config = dict(
    arch='vit',
    model='image classifier',
    dataset='made-up ball-and-stick molecule models',
    train_examples=195000,
    image_size=32,
    crop_scale_min=0.8,
    horizontal_flip=True,
    targets=['balls', 'style'],
    num_classes=[10, 3],
    norm='rmsnorm',
    norm_position='sandwich',
    activation='gelu',
    mlp_ratio=3,
    head_dim=32,
    fused_qkv=False,
    bias='all',
    qk_norm=True,
    layer_scale_init=0.1,
    parallel_block=False,
    inner_norm=True,
    patch_size=[4, 4],
    conv_stem=False,
    layers=12,
    width=256,
    positions='learned',
    pooling='mean',
    label_smoothing=0.05,
    loss='cross_entropy',
    init='trunc_normal_002',
    optimizer='soap',
    beta2=0.999,
    lr=0.0012,
    beta1=0.9,
    shampoo_beta=0.95,
    eps=1e-08,
    precondition_frequency=16,
    max_precond_dim=1024,
    one_sided=False,
    adamw_lr_other_params=0.001,
    cautious_weight_decay=True,
    ema_decay=0.999,
    steps=11800,
    batch_size=128,
    epochs=7.7,
    lr_schedule='step',
    warmup_steps=590,
    weight_decay=0.5,
    adamw_weight_decay_other_params=0,
)
Rows from block 4 of a small image classifier, named by matrix and row number. Rows with one number belong to one neuron. Each number is 50 + 10 x the weight over its row's rms, rounded and kept within 0 to 99. All counts start at 0.
After each neuron's rows are labels from the 100 images, of 14976, where the neuron reaches its highest value: "lies over" is the class under the peak. Only what is clearly more common there than usual is listed. The data: made-up ball-and-stick molecule models. In brackets: how many of the 100, against the usual share in percent.
# fc1: MLP up (model.blocks.4.mlp.fc1.weight, 768x256), inputs 128-255
# fc2: MLP down (model.blocks.4.mlp.fc2.weight, 256x768, transposed), outputs 128-255

fc1.322:50 52 36 52 47 54 50 59 47 63 37 30 42 56 54 44 43 52 45 59 47 61 66 40 44 46 52 39 47 57 48 37 45 38 74 52 49 44 50 46 48 62 57 40 46 48 38 67 26 57 44 59 46 44 61 55 46 44 47 48 55 47 21 38 44 37 49 47 53 41 41 47 56 53 58 45 37 59 41 54 46 42 32 50 50 53 35 58 49 45 59 56 49 53 39 57 48 47 40 50 44 48 46 42 44 41 63 41 49 31 69 66 60 64 56 54 47 78 71 63 50 56 44 56 54 69 47 39
fc2.322:43 44 59 40 40 54 48 40 49 40 77 68 62 44 35 47 51 55 58 43 38 42 47 72 44 58 46 53 51 48 44 48 49 65 49 63 54 49 62 46 71 27 45 53 75 37 63 53 53 63 57 55 43 37 51 41 55 48 39 67 51 47 59 54 55 41 63 48 65 34 47 45 42 45 49 52 67 51 64 46 45 37 70 45 40 65 55 30 55 45 42 51 42 53 44 39 46 44 54 52 57 54 40 58 60 45 46 67 44 59 51 36 45 37 58 33 55 24 47 47 68 35 57 52 52 34 46 70
lies over: red ball (38 vs 1.8)

fc1.61:61 39 46 51 59 56 58 50 52 43 71 24 38 54 51 52 56 50 50 37 54 45 40 39 62 50 50 49 54 40 42 49 58 56 57 41 49 30 50 49 68 54 42 47 60 60 42 38 47 59 57 55 46 46 52 38 68 55 53 40 65 56 51 60 58 43 36 53 41 40 50 47 37 41 42 49 45 55 53 33 42 62 60 38 40 45 53 42 49 52 45 62 59 68 43 34 22 40 54 53 67 60 36 59 53 45 48 64 47 27 27 23 54 48 41 48 48 34 45 35 62 59 54 40 30 61 46 45
fc2.61:48 59 41 59 53 54 49 51 49 49 44 77 54 44 52 63 61 50 50 52 35 60 48 66 51 50 42 52 42 66 50 38 41 49 48 52 60 44 55 44 37 46 48 43 31 51 49 54 29 43 45 44 54 45 49 48 47 55 58 62 48 48 65 43 43 45 77 70 65 60 52 38 50 53 54 37 65 78 51 69 45 48 46 44 59 26 50 63 51 38 47 38 50 48 42 45 59 61 32 40 54 70 65 50 42 54 44 41 49 72 53 50 39 36 34 55 42 55 74 58 47 57 52 35 43 48 60 56
lies over: grey ball (57 vs 3.9); white ball (28 vs 1.2)

fc1.115:31 54 61 61 52 57 52 49 48 55 54 41 54 41 51 41 48 56 55 38 63 46 53 47 60 45 44 33 45 47 55 48 45 45 54 63 44 38 52 35 39 62 56 54 66 51 50 61 41 36 65 51 67 45 69 43 55 39 59 60 59 47 43 68 55 55 54 54 42 48 46 25 34 47 67 56 46 51 40 45 50 66 55 40 48 51 49 46 45 51 33 23 48 31 38 56 18 32 64 54 69 54 54 62 49 59 45 54 48 56 55 54 46 49 54 58 44 50 51 45 39 43 57 62 49 58 46 36
fc2.115:58 52 18 44 67 63 49 47 53 51 49 74 48 46 34 64 71 59 54 63 49 60 44 40 52 48 44 62 51 57 54 47 61 41 42 37 55 47 39 61 56 41 42 44 51 68 44 43 45 47 46 43 53 40 43 57 48 59 60 61 39 52 63 58 38 49 49 50 58 47 52 53 53 51 43 54 42 73 55 63 39 64 44 51 39 54 69 75 40 46 59 57 49 67 67 60 52 51 53 60 34 47 54 58 33 34 59 47 50 54 31 30 44 44 44 40 47 64 48 55 69 57 45 42 56 60 48 55
lies over: yellow ball (74 vs 1.5)

fc1.549:34 49 59 51 58 55 54 40 58 48 56 54 47 53 56 49 46 41 58 44 48 54 45 64 60 45 30 36 61 43 38 42 61 47 51 44 55 56 40 43 73 58 46 50 47 76 27 81 47 47 35 62 57 51 40 60 62 38 29 57 49 54 46 39 71 54 47 37 55 53 33 62 62 39 64 35 58 44 34 57 38 56 57 67 30 40 63 46 54 44 54 64 53 40 41 61 43 41 46 57 62 46 64 47 51 53 71 42 52 50 47 37 48 56 42 49 77 34 64 40 67 58 56 48 46 75 45 46
fc2.549:46 57 37 40 57 41 49 47 49 61 58 69 60 56 59 47 45 65 61 54 53 35 58 45 38 53 53 62 55 58 49 60 45 64 41 45 59 54 50 52 53 39 56 47 53 54 65 34 52 83 65 49 44 56 55 29 49 54 58 61 56 50 64 59 29 48 55 59 43 55 55 48 40 56 58 60 60 65 39 44 68 45 47 42 70 58 41 45 43 60 47 36 38 57 56 33 58 61 49 37 53 70 34 48 33 52 62 59 57 53 49 45 51 43 58 47 42 66 41 42 53 63 49 52 47 36 62 50
lies over: blue ball (27 vs 1.9)

fc1.325:60 57 43 55 61 48 45 45 51 43 55 54 64 47 54 51 55 45 51 62 61 55 35 26 37 65 44 41 61 45 36 35 49 46 57 51 55 52 44 60 55 53 55 59 53 53 55 52 32 62 73 53 67 58 57 39 63 43 63 48 59 41 54 56 42 46 51 58 38 59 49 61 52 50 49 57 43 41 42 30 62 71 56 56 53 61 46 63 48 48 33 46 65 46 51 48 47 61 42 71 39 29 53 42 47 44 47 50 45 57 30 50 60 33 56 70 67 51 49 57 40 48 50 51 60 44 43 49
fc2.325:56 42 68 46 35 62 53 49 46 59 35 50 59 56 50 46 47 66 44 56 29 52 55 55 58 55 43 54 38 45 66 72 46 55 46 42 56 50 55 47 53 32 44 47 38 56 55 53 61 43 35 54 54 31 48 63 52 49 48 43 62 52 45 35 55 42 63 44 50 27 61 38 51 54 36 44 48 48 41 66 44 24 50 57 64 35 52 51 47 52 52 53 34 63 51 49 53 39 60 48 39 69 34 67 43 51 62 55 37 55 55 40 46 53 47 40 48 57 62 46 62 64 53 55 67 55 52 44
lies over: purple ball (78 vs 1.1)

fc1.215:56 49 57 43 65 65 45 66 53 57 70 58 39 43 48 51 32 58 70 39 42 45 46 46 53 70 43 48 56 59 58 51 62 53 48 56 44 40 45 40 45 60 69 57 64 66 52 64 38 52 49 49 51 57 41 33 58 50 49 35 27 51 45 45 57 62 53 53 46 65 56 46 42 48 51 40 68 68 51 54 41 53 52 45 54 41 54 61 56 51 56 49 45 49 57 50 47 47 62 54 46 79 41 37 40 50 66 55 49 50 23 47 38 54 45 53 47 46 54 55 51 51 40 42 57 34 63 55
fc2.215:51 62 33 44 48 57 38 47 49 51 40 42 61 58 27 64 48 55 30 60 37 53 43 50 31 29 60 55 46 40 43 55 57 60 44 43 55 45 56 43 60 33 31 59 50 54 50 34 49 47 59 38 43 51 45 60 63 39 34 55 60 58 72 63 50 47 40 55 30 49 49 52 63 50 57 45 28 52 62 56 42 54 52 63 46 65 34 29 52 42 61 43 42 39 51 53 55 50 40 50 55 58 67 56 53 54 42 45 44 41 52 55 43 42 54 51 79 44 42 62 31 61 50 62 45 45 45 42
lies over: white ball (34 vs 1.2); grey ball (25 vs 3.9)

fc1.509:43 40 60 66 41 47 60 54 49 56 57 35 41 39 63 49 36 67 48 40 56 40 46 52 41 44 60 51 53 47 37 54 28 42 65 52 51 51 63 32 55 44 47 45 39 51 44 57 58 54 47 41 47 52 40 41 36 71 46 41 63 40 58 45 54 63 43 46 52 50 57 42 47 26 45 70 69 62 61 42 69 62 17 39 36 42 57 44 50 74 63 49 40 75 59 65 50 53 46 44 49 26 53 57 51 38 38 63 37 44 55 38 44 48 49 59 50 46 41 37 56 54 38 55 52 49 49 40
fc2.509:35 56 47 33 55 47 44 50 56 70 58 50 60 46 42 52 63 50 41 53 55 61 68 65 64 49 36 48 53 59 56 56 69 51 38 49 43 50 65 45 51 57 51 61 66 37 42 52 48 51 56 41 58 45 44 65 50 37 43 58 35 55 47 33 42 45 53 43 52 47 51 31 65 62 59 43 45 53 49 73 42 38 48 49 45 55 43 43 44 48 45 42 55 44 22 50 46 53 66 62 60 69 44 52 35 39 22 52 50 49 45 32 38 45 49 57 63 56 68 54 37 47 62 71 54 55 58 65
lies over: purple ball (66 vs 1.1)

fc1.34:37 48 50 49 67 33 56 38 53 54 37 40 19 48 54 48 42 66 46 45 55 60 56 37 51 66 44 54 49 45 36 32 62 57 59 37 55 59 67 44 58 44 49 44 28 58 65 65 35 53 44 53 60 55 55 39 45 50 59 35 63 62 28 42 62 51 60 61 62 48 63 38 64 60 45 61 47 57 54 40 37 58 51 52 46 42 58 50 58 49 52 41 57 42 52 59 50 46 47 54 57 39 33 53 48 51 53 44 67 39 61 47 52 67 59 31 27 59 44 42 60 52 45 51 48 51 71 31
fc2.34:58 47 37 55 49 62 58 61 64 55 89 56 72 58 42 49 62 45 42 42 56 47 33 47 40 41 48 41 48 54 58 43 42 54 49 56 52 56 41 38 31 64 42 52 59 33 40 43 58 47 44 49 56 56 49 43 55 43 42 54 57 63 55 48 32 62 45 50 60 67 36 55 51 40 47 47 48 19 48 42 54 39 61 39 56 71 62 38 46 57 54 53 47 56 51 39 56 56 56 42 35 58 48 39 49 45 56 45 59 44 48 46 56 52 53 61 68 46 69 58 65 48 58 42 54 45 46 58
lies over: purple ball (30 vs 1.1); blue ball (25 vs 1.9)

fc1.445:46 58 46 47 58 66 46 51 67 48 37 50 64 57 49 52 41 40 28 50 43 33 59 48 55 53 46 42 33 36 68 34 53 50 72 58 42 45 47 50 35 55 41 43 54 47 48 40 58 60 54 57 57 49 62 51 39 42 58 66 46 44 40 42 50 43 37 45 51 44 55 50 53 42 55 46 58 55 49 58 64 48 51 52 64 55 37 48 55 60 33 43 62 44 57 56 62 63 53 61 66 66 60 64 31 55 38 52 43 38 42 54 49 20 60 49 40 44 57 36 39 68 40 41 68 44 25 49
fc2.445:56 48 49 65 55 32 53 47 49 46 58 53 39 39 57 40 46 55 55 56 49 58 42 60 47 54 69 41 56 64 33 54 33 47 43 46 60 38 53 49 45 36 59 46 48 57 42 52 46 56 54 44 53 52 41 58 57 56 34 59 52 37 47 41 51 53 50 43 59 58 45 56 56 49 50 63 39 74 36 56 31 60 42 47 44 56 55 51 62 52 55 61 37 58 42 46 34 52 42 48 27 36 61 33 57 41 51 43 51 57 50 32 47 50 56 36 61 75 30 49 46 67 52 43 40 33 56 58
lies over: orange ball (31 vs 0.9)

fc1.123:43 48 43 46 47 35 57 62 51 64 54 50 57 51 46 32 51 27 63 66 45 32 42 60 39 49 43 58 70 53 43 50 36 36 56 43 58 38 60 55 56 51 50 31 53 37 51 56 49 36 49 48 38 53 49 45 50 49 36 58 53 48 36 56 43 67 45 57 46 64 36 40 42 68 55 50 53 39 52 32 51 74 48 54 48 59 61 45 56 68 54 49 51 48 39 49 46 63 32 54 67 62 55 54 51 44 52 48 52 74 46 45 52 38 41 44 46 56 52 57 53 45 50 43 45 52 45 49
fc2.123:51 54 43 49 57 48 59 42 54 58 30 58 61 44 61 81 51 61 60 73 58 66 54 46 66 50 38 37 38 63 69 36 51 50 42 49 34 61 49 55 37 38 39 44 59 56 42 45 45 60 53 52 42 36 52 49 41 42 54 37 27 50 65 52 47 52 49 47 49 53 64 60 29 56 49 56 71 58 45 66 45 55 50 52 47 47 56 45 37 47 44 42 54 54 44 55 58 35 75 53 48 65 50 34 38 50 48 52 57 26 52 53 44 50 32 48 56 43 55 44 37 37 39 51 50 44 44 22
lies over: green ball (37 vs 1.3)

fc1.86:36 49 41 61 67 54 72 60 64 57 74 65 61 51 43 61 52 35 70 44 70 54 57 57 60 40 49 58 40 58 54 63 40 44 25 57 46 53 51 50 44 58 27 51 53 42 71 43 39 47 46 46 50 38 65 52 57 44 43 37 44 52 70 60 42 51 67 50 46 46 42 49 59 53 51 30 50 56 66 43 44 51 47 55 37 65 49 58 52 59 50 63 62 48 43 56 63 32 67 49 67 46 66 59 54 41 66 53 50 28 63 42 51 37 44 54 44 42 51 35 33 43 61 48 58 37 59 44
fc2.86:57 41 49 35 55 49 35 44 29 59 57 50 52 64 66 34 47 53 43 46 24 37 57 48 41 64 65 42 54 48 45 42 65 44 59 35 35 35 61 51 55 42 58 56 61 59 47 48 53 63 51 45 48 52 35 33 52 51 46 69 39 56 46 41 29 36 47 55 52 39 44 51 41 45 53 49 50 57 47 65 58 34 57 52 44 49 57 65 47 44 51 48 52 46 42 43 50 34 38 63 52 48 36 43 30 63 49 41 56 52 46 55 49 43 55 61 59 48 39 64 47 59 28 29 40 69 35 51
lies over: white ball (29 vs 1.2)

fc1.363:54 44 55 60 43 61 46 44 51 51 35 38 49 48 57 45 43 57 29 69 56 44 54 45 35 61 51 60 38 52 56 47 56 48 58 40 53 52 71 52 46 54 59 59 51 44 54 53 70 64 43 52 41 68 34 78 53 49 66 58 39 45 54 38 55 55 42 49 64 49 32 63 46 55 48 53 48 41 45 46 49 44 49 69 58 57 56 66 32 37 58 38 22 44 59 38 62 50 62 50 48 66 45 38 44 67 49 41 55 51 57 50 39 51 56 52 19 58 57 40 68 46 61 44 50 57 44 55
fc2.363:44 55 56 54 61 31 38 55 52 58 45 52 72 48 45 47 50 28 76 42 46 65 51 43 54 45 53 48 38 44 51 55 65 51 52 65 56 61 35 47 68 34 34 48 54 54 59 48 50 61 55 52 52 52 51 41 67 56 42 46 49 43 43 40 41 45 44 61 44 52 57 51 52 39 40 53 51 47 53 50 27 34 47 29 53 40 46 38 58 46 33 63 65 45 40 73 48 42 43 51 52 25 34 57 60 48 45 47 56 54 57 61 59 34 34 63 64 49 51 77 41 66 53 47 50 48 47 49
lies over: yellow ball (36 vs 1.5)

fc1.2:49 46 43 55 54 51 59 43 63 59 70 54 48 48 54 61 36 67 33 54 44 54 36 33 42 59 50 54 66 52 45 36 41 38 68 62 58 46 61 64 47 40 56 41 31 53 37 64 55 51 50 51 64 59 43 51 38 50 67 58 45 32 68 60 44 56 40 53 59 51 42 45 60 48 44 56 50 59 74 49 51 50 45 51 66 69 33 44 50 56 65 61 55 72 47 57 42 61 39 59 35 31 47 48 43 31 35 66 37 68 55 53 57 60 66 57 31 40 43 35 48 54 34 50 44 54 46 43
fc2.2:37 58 53 27 43 48 36 47 50 63 44 35 53 53 50 47 63 30 45 44 46 54 55 52 62 47 55 38 38 53 75 65 57 64 45 59 57 52 68 37 50 57 44 53 68 67 62 46 54 50 61 38 52 32 60 64 58 41 35 38 45 54 38 38 52 48 66 41 42 43 60 45 58 70 54 33 53 65 29 49 48 41 46 49 36 39 55 52 57 55 42 60 43 43 45 40 58 34 67 48 39 79 26 58 48 67 52 60 46 37 43 47 59 47 49 45 60 52 42 56 47 62 54 52 65 71 47 55
lies over: purple ball (65 vs 1.1)

fc1.486:50 38 42 37 46 60 50 70 39 56 60 52 31 63 40 59 37 58 63 60 26 58 45 55 44 40 48 40 59 42 35 54 48 60 67 56 39 29 34 36 65 38 39 55 64 56 52 75 45 70 46 51 55 53 60 55 51 42 41 53 58 55 32 57 59 67 65 39 55 67 52 44 43 61 56 55 41 49 54 50 46 53 59 49 40 67 64 41 58 52 59 52 57 55 38 50 35 57 35 50 31 49 42 38 56 40 47 69 50 58 63 43 48 39 43 50 63 45 38 52 38 56 56 50 49 55 66 31
fc2.486:57 44 46 71 57 50 61 58 59 58 54 28 65 59 47 56 54 39 30 48 49 48 54 53 47 51 58 64 55 53 54 34 60 51 43 41 57 49 63 47 52 64 46 52 50 68 50 48 52 52 34 48 34 44 55 56 54 54 47 55 31 31 76 61 37 47 46 63 39 59 52 49 53 44 52 55 44 39 67 61 52 47 43 44 49 40 55 62 59 48 50 43 52 52 35 50 52 43 51 50 63 76 63 73 47 65 68 57 44 48 51 62 46 53 37 55 51 56 37 52 51 43 57 52 55 45 41 51
lies over: white ball (60 vs 1.2); grey ball (31 vs 3.9)

fc1.179:55 32 39 41 50 39 28 43 52 32 52 60 50 62 43 43 58 60 63 59 54 43 62 56 43 56 44 54 59 60 51 47 55 46 45 65 44 63 41 58 45 38 52 38 54 44 55 36 33 48 39 35 47 50 45 43 49 41 70 59 36 60 50 42 40 46 29 46 45 50 62 63 53 58 45 44 52 56 53 30 51 51 55 38 55 70 50 53 37 47 60 61 29 54 60 33 58 56 46 50 54 45 70 61 53 27 78 54 52 40 60 62 60 43 51 42 54 52 45 49 58 40 31 45 33 41 67 38
fc2.179:45 54 65 43 57 57 66 49 57 47 40 46 53 48 60 58 59 28 51 44 44 51 30 52 62 44 47 57 40 43 47 56 48 51 51 28 30 34 66 60 41 59 46 78 62 58 66 51 51 48 58 59 48 47 56 51 43 47 46 42 67 46 50 54 65 55 70 65 49 50 50 49 48 39 55 57 37 42 42 59 51 48 60 53 35 45 52 39 49 52 55 41 74 42 57 77 46 51 56 42 50 42 44 52 49 58 27 49 53 66 62 54 48 36 44 71 47 45 44 61 51 57 48 54 53 50 41 48
lies over: red ball (89 vs 1.8)

fc1.695:41 25 63 47 60 47 67 63 62 51 62 59 59 56 40 54 63 37 61 61 41 50 73 42 48 42 55 27 42 55 39 49 53 48 37 68 51 55 44 55 46 57 66 66 45 47 62 61 52 64 44 57 73 51 51 49 52 53 43 58 34 38 51 60 41 46 44 63 64 56 48 36 60 58 62 59 53 65 70 55 59 48 45 61 54 46 37 44 44 49 63 48 58 49 73 58 46 63 25 49 61 39 45 66 48 51 57 65 41 51 55 46 56 49 66 51 53 46 27 54 54 58 58 62 46 37 42 44
fc2.695:43 56 38 40 63 46 46 37 58 62 42 27 48 48 46 41 55 30 42 41 45 62 41 50 48 50 47 52 37 52 69 47 46 55 38 43 55 38 45 43 72 55 38 43 55 49 52 63 43 47 53 38 46 45 43 49 51 51 53 44 41 59 58 55 44 52 48 26 66 54 53 35 49 47 43 55 52 48 47 32 49 61 43 29 64 37 47 40 66 46 51 44 73 48 48 43 60 40 63 44 59 52 37 57 61 60 37 60 53 42 33 40 45 56 41 49 41 47 60 51 67 43 44 49 56 59 54 35
lies over: white ball (29 vs 1.2)

fc1.706:57 39 51 36 48 53 55 70 44 50 37 36 74 48 45 54 56 42 51 36 49 34 61 46 38 45 50 44 38 48 49 37 44 54 41 35 54 40 51 47 39 51 48 43 39 35 54 47 42 52 57 48 49 63 48 36 57 25 67 49 52 54 39 64 56 70 61 44 39 60 37 47 47 51 55 43 51 42 47 62 53 58 45 52 64 60 60 61 51 44 46 26 62 49 27 41 55 66 57 57 47 47 59 48 56 46 41 52 63 52 63 42 30 46 36 40 62 45 64 55 42 71 58 37 51 38 39 47
fc2.706:47 56 58 56 46 58 54 34 61 44 50 67 64 59 55 44 32 36 51 63 47 60 29 64 51 53 56 44 44 42 60 52 61 64 58 57 51 53 37 40 30 57 45 45 68 66 50 45 50 32 39 50 55 39 41 54 41 53 51 57 61 70 47 37 56 38 66 46 42 49 47 53 42 45 37 56 64 48 37 39 55 60 46 56 57 46 43 46 39 54 58 61 49 37 60 51 50 47 62 57 71 53 45 51 60 48 41 36 50 53 58 59 51 31 58 49 45 42 30 55 53 64 54 49 39 74 42 40
lies over: purple ball (48 vs 1.1); green ball (35 vs 1.3)

fc1.97:38 78 46 58 66 32 57 49 48 46 39 58 51 64 42 51 49 55 33 45 43 43 39 43 71 56 46 43 48 61 54 31 50 54 38 52 56 56 43 43 66 60 62 60 37 48 46 35 26 56 36 57 49 46 49 76 43 57 72 53 57 59 47 52 52 57 64 60 54 48 54 43 69 40 48 53 54 52 41 38 65 46 41 38 51 45 60 34 40 61 52 48 71 39 53 60 56 52 47 46 63 52 53 47 57 70 52 35 42 57 58 67 46 63 40 52 72 26 38 65 87 26 55 50 63 58 64 37
fc2.97:76 49 56 37 40 38 65 51 40 62 45 53 81 30 59 59 49 72 69 53 40 54 57 44 34 52 63 52 53 50 50 55 59 54 68 45 54 52 58 64 59 43 48 60 40 34 43 56 46 45 48 44 49 43 43 56 54 47 38 46 52 47 40 45 43 61 56 55 55 63 42 45 43 47 55 52 46 50 72 53 65 48 47 70 47 56 53 39 48 33 55 49 46 42 61 56 33 33 52 57 64 60 49 46 49 51 56 54 59 61 74 52 58 57 67 66 51 42 56 52 37 57 56 51 42 52 47 56
lies over: orange ball (29 vs 0.9)

fc1.349:45 55 31 47 55 59 44 61 60 40 69 42 48 46 45 33 42 57 55 64 62 55 29 60 37 69 61 43 48 50 49 45 34 29 31 51 46 56 47 49 59 56 55 49 41 56 50 40 50 45 40 51 44 43 53 64 60 52 59 56 47 55 46 59 44 34 16 45 50 55 35 63 69 49 48 55 56 46 64 50 45 68 71 57 48 60 65 52 52 51 46 55 48 52 53 50 49 46 65 54 40 56 52 49 36 62 53 28 39 33 43 55 50 55 50 48 47 44 41 58 44 56 43 43 47 33 55 67
fc2.349:53 46 61 48 49 39 53 26 64 57 35 58 49 62 48 64 62 35 34 43 52 47 52 50 55 36 40 43 34 51 63 35 56 66 54 42 63 50 45 49 43 54 54 69 60 43 41 56 47 81 65 49 44 56 48 44 48 45 50 35 33 43 57 51 49 58 58 50 72 44 50 48 55 54 41 49 61 58 43 41 47 57 53 46 47 45 52 50 44 55 71 49 36 42 41 40 62 59 37 62 72 42 39 50 39 45 49 67 56 58 59 46 54 29 63 60 57 48 59 50 48 36 50 44 59 54 50 30
lies over: green ball (36 vs 1.3)

fc1.427:59 51 48 73 51 45 51 33 48 36 45 47 48 43 67 52 59 53 62 35 39 46 54 45 51 68 42 51 55 46 42 39 64 42 54 65 33 55 45 54 42 58 44 54 58 33 64 45 59 55 50 59 57 53 58 43 51 49 56 46 49 36 46 54 41 41 54 62 52 47 66 49 48 62 64 52 45 55 44 46 49 75 50 36 49 51 72 49 48 45 57 44 46 39 43 40 41 47 40 41 48 66 62 54 56 55 48 46 38 58 55 49 53 50 65 39 53 51 59 30 34 47 55 32 56 53 42 61
fc2.427:39 58 49 49 62 45 53 52 32 62 45 47 72 61 44 55 49 53 29 57 55 56 45 78 49 67 63 59 43 43 47 54 47 58 39 56 45 28 57 38 60 58 61 55 47 52 43 62 65 57 61 44 44 52 66 65 56 33 38 44 58 52 37 57 63 46 46 43 50 49 49 44 55 36 54 62 38 64 60 46 45 46 61 67 43 37 50 33 44 41 52 49 54 70 40 60 54 40 83 49 68 43 52 37 37 56 50 57 46 49 39 38 62 33 58 62 54 56 48 47 67 55 48 46 53 40 55 47
lies over: grey ball (91 vs 3.9)

fc1.552:42 58 69 74 35 66 57 54 49 45 43 48 61 65 64 52 58 57 58 51 41 56 66 60 62 51 30 53 58 58 48 54 33 52 59 47 44 53 67 60 44 61 62 35 39 50 40 44 68 50 49 28 46 61 50 59 45 74 38 69 55 42 37 60 42 47 33 50 51 39 46 45 48 44 40 66 38 44 58 31 57 63 37 77 61 48 54 48 44 44 44 30 50 54 51 44 37 60 52 52 41 59 51 41 70 51 59 54 47 53 36 47 46 53 58 62 84 45 52 67 56 49 65 46 43 47 58 58
fc2.552:63 52 51 66 72 28 47 49 54 41 47 44 64 45 43 67 46 47 54 35 70 42 51 73 44 55 52 49 49 49 60 58 60 63 64 44 69 50 54 51 58 55 31 51 46 59 53 40 60 49 47 37 44 54 41 42 52 42 59 40 34 35 56 55 77 44 60 55 53 50 65 47 49 60 43 55 30 49 51 62 50 67 60 32 50 48 50 61 59 47 54 45 40 53 55 57 39 47 46 42 48 50 47 42 36 37 52 55 55 50 41 76 48 47 33 34 42 45 55 64 51 48 46 49 54 51 49 38
lies over: blue ball (40 vs 1.9); green ball (37 vs 1.3)

fc1.492:62 45 57 54 71 57 64 50 44 41 60 57 69 36 43 49 58 44 49 51 66 51 34 39 36 56 63 59 57 68 28 68 55 51 37 43 57 38 47 52 51 52 44 34 50 74 67 49 60 50 60 47 63 50 68 36 61 62 47 62 31 71 52 44 34 62 60 54 48 45 50 41 63 63 57 53 42 49 46 58 53 54 43 66 58 48 45 48 76 67 47 52 55 65 38 47 50 43 44 62 50 54 57 36 35 58 51 62 50 29 48 44 46 67 43 44 51 34 48 36 52 34 46 62 57 58 49 44
fc2.492:33 59 48 49 45 73 49 63 56 37 58 62 55 48 56 64 48 46 52 39 56 36 66 54 61 43 32 59 31 46 43 47 57 48 55 31 53 48 51 50 69 37 54 65 61 49 39 47 44 51 51 50 48 27 47 51 53 52 53 51 35 52 37 56 69 29 46 52 48 63 49 35 42 50 62 39 52 52 54 25 39 55 58 42 53 61 70 56 62 55 52 58 46 40 46 47 57 44 52 54 32 63 50 47 39 38 70 35 53 67 54 56 40 46 53 51 44 44 60 58 46 57 40 41 44 50 56 40
lies over: blue ball (53 vs 1.9)